python train.py --crop_scale_min=1 --num_experts=32 --shared_expert=false --label_smoothing=0.1 --optimizer="adamw" --eps=1e-10 --max_steps=33900 --epochs=96.0
Rows from expert 1 of block 3, named by matrix and row number. Rows with one number belong to one neuron. Each number is 128 + 32 x the weight over its row's rms, rounded and kept within 0 to 255. All counts start at 0. After the name is the row's rms in percent of the matrix's.
# gate: expert gate (model.blocks.3.mlp.gate, 32x64x128), inputs 0-63
# up: expert up (model.blocks.3.mlp.up, 32x64x128), inputs 0-63
# down: expert down (model.blocks.3.mlp.down, 32x128x64, transposed), outputs 0-63
gate.20 098 [164 109 148 130 145 146 136 118 171 164 103 129 149 147 116  81 105 135  97  60 114 114 164 161 154 113 124  85  88  66  71 107 170 115 113 106 113 118 155  54 181 124 101  66 133 145 110 168 115  96 141  99 130 129 144 158  76 139 170 137 104  98  65 143]
up.20 106 [146 128 123 142 128 114 113 134 101  92 175 145 149 113 156 177 148 114 131 200 158 163 119 119 109 113  96 175 195 188 161 170  91 156  97 153 130 153  77 179 110  82 103 149 138 109 137  94 103 135 116 151 128 134  97 149 114 129  71 134 128  91 214 111]
down.20 094 [152 111 125 168 143 154 129 100  92 139 187 146 131  55 164 113 142 179  59 124  73 128 104 143 181 121 145 148 122  59  98 159 123 125 126 151 155 124  85  69 171 124 132 138 130  60 169 108 150  80 145 119 111 147 110 117 117 181 130 159 116 193 154 121]
gate.21 108 [158 105 123  96 117 124 107 218 139 185 106  55 146 120  80 149 136 119  52 130 114 114 124 151 186 166 116  86 137 128 142 106 109  64  94 104 219 128 109 154 126 119 141 145  91 104  64 125 143 122 145 106 115 114 156 112 113 172 138  89 123 108 114 176]
up.21 102 [132 113 129  59  60 188 123 110 148 119  84 175 127 120 110  74  87  60 106  84 140 136 156 151 155 126 125 122 166 112  88  88 197 119  96 118 132  78 151  62 101 122 136 203 144  84 131 111 152 169 145 118 104 156 134 116 128 144 150 126  78 161 132 106]
down.21 107 [159 118 185 181 130  89 103 154 117 137 156 145  98 121 128 119 154  79 176  88  90 167  84  65 134 104 157  93  85 142 189 153  95  62 102 135 129 195 153  87 109 126 155 160 114 134 146 133 133 126 120 100 139 145 149  96 155 171 159 131 114  95 121 178]
gate.22 099 [152 145  57  75 165 172  70 124 114 143 162 141 173 179 121 101 104 165 163 141 145 101 128 144  87 172 137 122 178 114 178 160 133 106 220 140 139 148 139 167  91 133 170 143 115 125  89 101 110 152  97 156 162 112  50 153 128 127  89 151 119 113 176 138]
up.22 096 [117 144 118 111 176 192 126 113 128 134 117 129  93  99 142  99 117 124  55  70 156 129 160 142 176 166 113 112 162  56 109 133 173  80 182 142  83  89 114 149 151 130 158 148 134  73 142  75 115 152 126 161 206 114  93 106 121 140  91  97 129 132 134 170]
down.22 098 [122 105 140  92 161 124 120 154 143  80 156 135 119 124 147 138 102 141 145 157 108 119 169 133 106 157  82 116  98 152  66  66  89 131 130  86 114  88  85 119 144 106  98 209 102 159 110 183  96 139  98 127 185 138  97 212 135 116 155 138 117 123 144 196]
gate.23 101 [137 126 118 114 213  89 177 173  89 132 135  87 166 114 102 149 106 167 119 159  97  81 119 127 144 122 131 119 165 144 200 130 125 127 141 171  94 151 126 147 182 145 120  81 122 104 119 112 129  92  89 116  92 161 126 118  65 138  75 149 136  93 135 175]
up.23 103 [154 114 131 103 149 148 127  96  86 153 164 120 201 125 126 144 184  73 105 174 139 155  97 140 206 112 165 173 166 177 133 115  74 124 138 154 135 174  99 129 140 127 103  92 129 121 145  85  96  99 115 110 109 140 137 141  73 143  84 108  88 120 121 156]
down.23 099 [ 77  77  91 133 118 148  81 122 164  95 123 157 137 143 107 119 151 107 116 211 170 146 154 110 164  77 126 190 117 141 140 115 122 129 131 149 135  58 172 149 140  77 114  98  87  62 165 138  80 161 117 124 140 106 100 140 135  99 147 126 162 114  61 128]
gate.24 094 [100 140 125 120  91  91  88  97 150 109  78 134 104 164 112 135 104 166 186  89 105  90 184  97 133 110  74 170 123  79 178 101 115 157 147 144  99 161 154 153 127 130 133 150 140 112 137 111 137 168 129 183 126 111 110 143 174 101 123 165 171 112 108 108]
up.24 097 [ 59  94 110 142 140 125  92 124 130 150 177 131 107 132 159  69  66 123 166  88 179 102 120 130 138 145 147 153 121 133 121 152 165 153 147 145 103 142 164 163 101 106 119 146 147  62 133 132 110 168 172 135  98 205 102 119 131  58 189 153  45 120  57 138]
down.24 100 [126  93 124 111  84  86 111 144 174 108 124  81  95 151 132 173  89 169  96 136 143 115 189  96 137 125  90 173 148 178 171  50 115 164 121 139 167 120  71 129  93 132 152 142 127 167  95 102 142 127 139  99 123  93 144 207 172  86 110 109 144 153 138 121]
gate.25 105 [146 151 166 137 142 156 162 125 141 140  76 107 117 140 120 111 137 148 124  71 135  69  95 207 143 103 104  90 130  82  97 125 167  90 105  82 157  78 167 112 157 129  98 104 122 153 172 116  89 108 114  80 133  84 178 148 111 152 159  78 144 163 118  80]
up.25 103 [167 104 138 106 133 151 139 132  98 147 126 121  91 141  79 170 187 114 136 159 152 140  87 172 134  92 132 163 164 166  92 147  62 147  94  91  86  88 109 146  64 130 168 123 167 139 117  92 101  91 134  81  76 139 143 136  76 112  94 191 130 121 125 158]
down.25 105 [112 163 103 172 128 105 140 107 142  97 126 160 146  68 122 125 155 159 145 132 146 155 117 110 152 133 124 139 102  99 144  81 111  84 122 110 118 181 119  70 120 102 172 148 112 144 104 135 113  47  95 148 151 148 109  96 113 174 145 116 212 122  93 143]
gate.26 101 [152  87 141 149 191 112 146 153 111 116 168 126  85 135 110  92 132 111 173 143  89 129 113  96 175 149 110 175 216 202 157  69 143 104  90 145 111 107 112 142 114 125 140 107 147 124 113  93 156 132 108  82 113  87 184 176  72 116 159 113  85  70 138 184]
up.26 101 [ 84 117 140 130 137 141 131  97  99 114 118  92  71  83  94 141 176 103 146 181 141 124 134 127 105 168  73 125 159 118 120 115  97  83 102 136 163  68 112 137  88 142 142 127 166 144 166  81 104 103 133 106  93  94 133 121 125 134  94 166 156 125 100 143]
down.26 099 [138 136 134 128 121 113 164  99 157 140 164 136  73  81  64 160 107 102 113 112 177 140 140 153 145 142 129 135  92 145  77 189 139 140 130 143 224  62  89  78 109 101 121 114 151 139 180 114  86 157 148 132 128 141  82 151 155 106  64  38 110 122 150 107]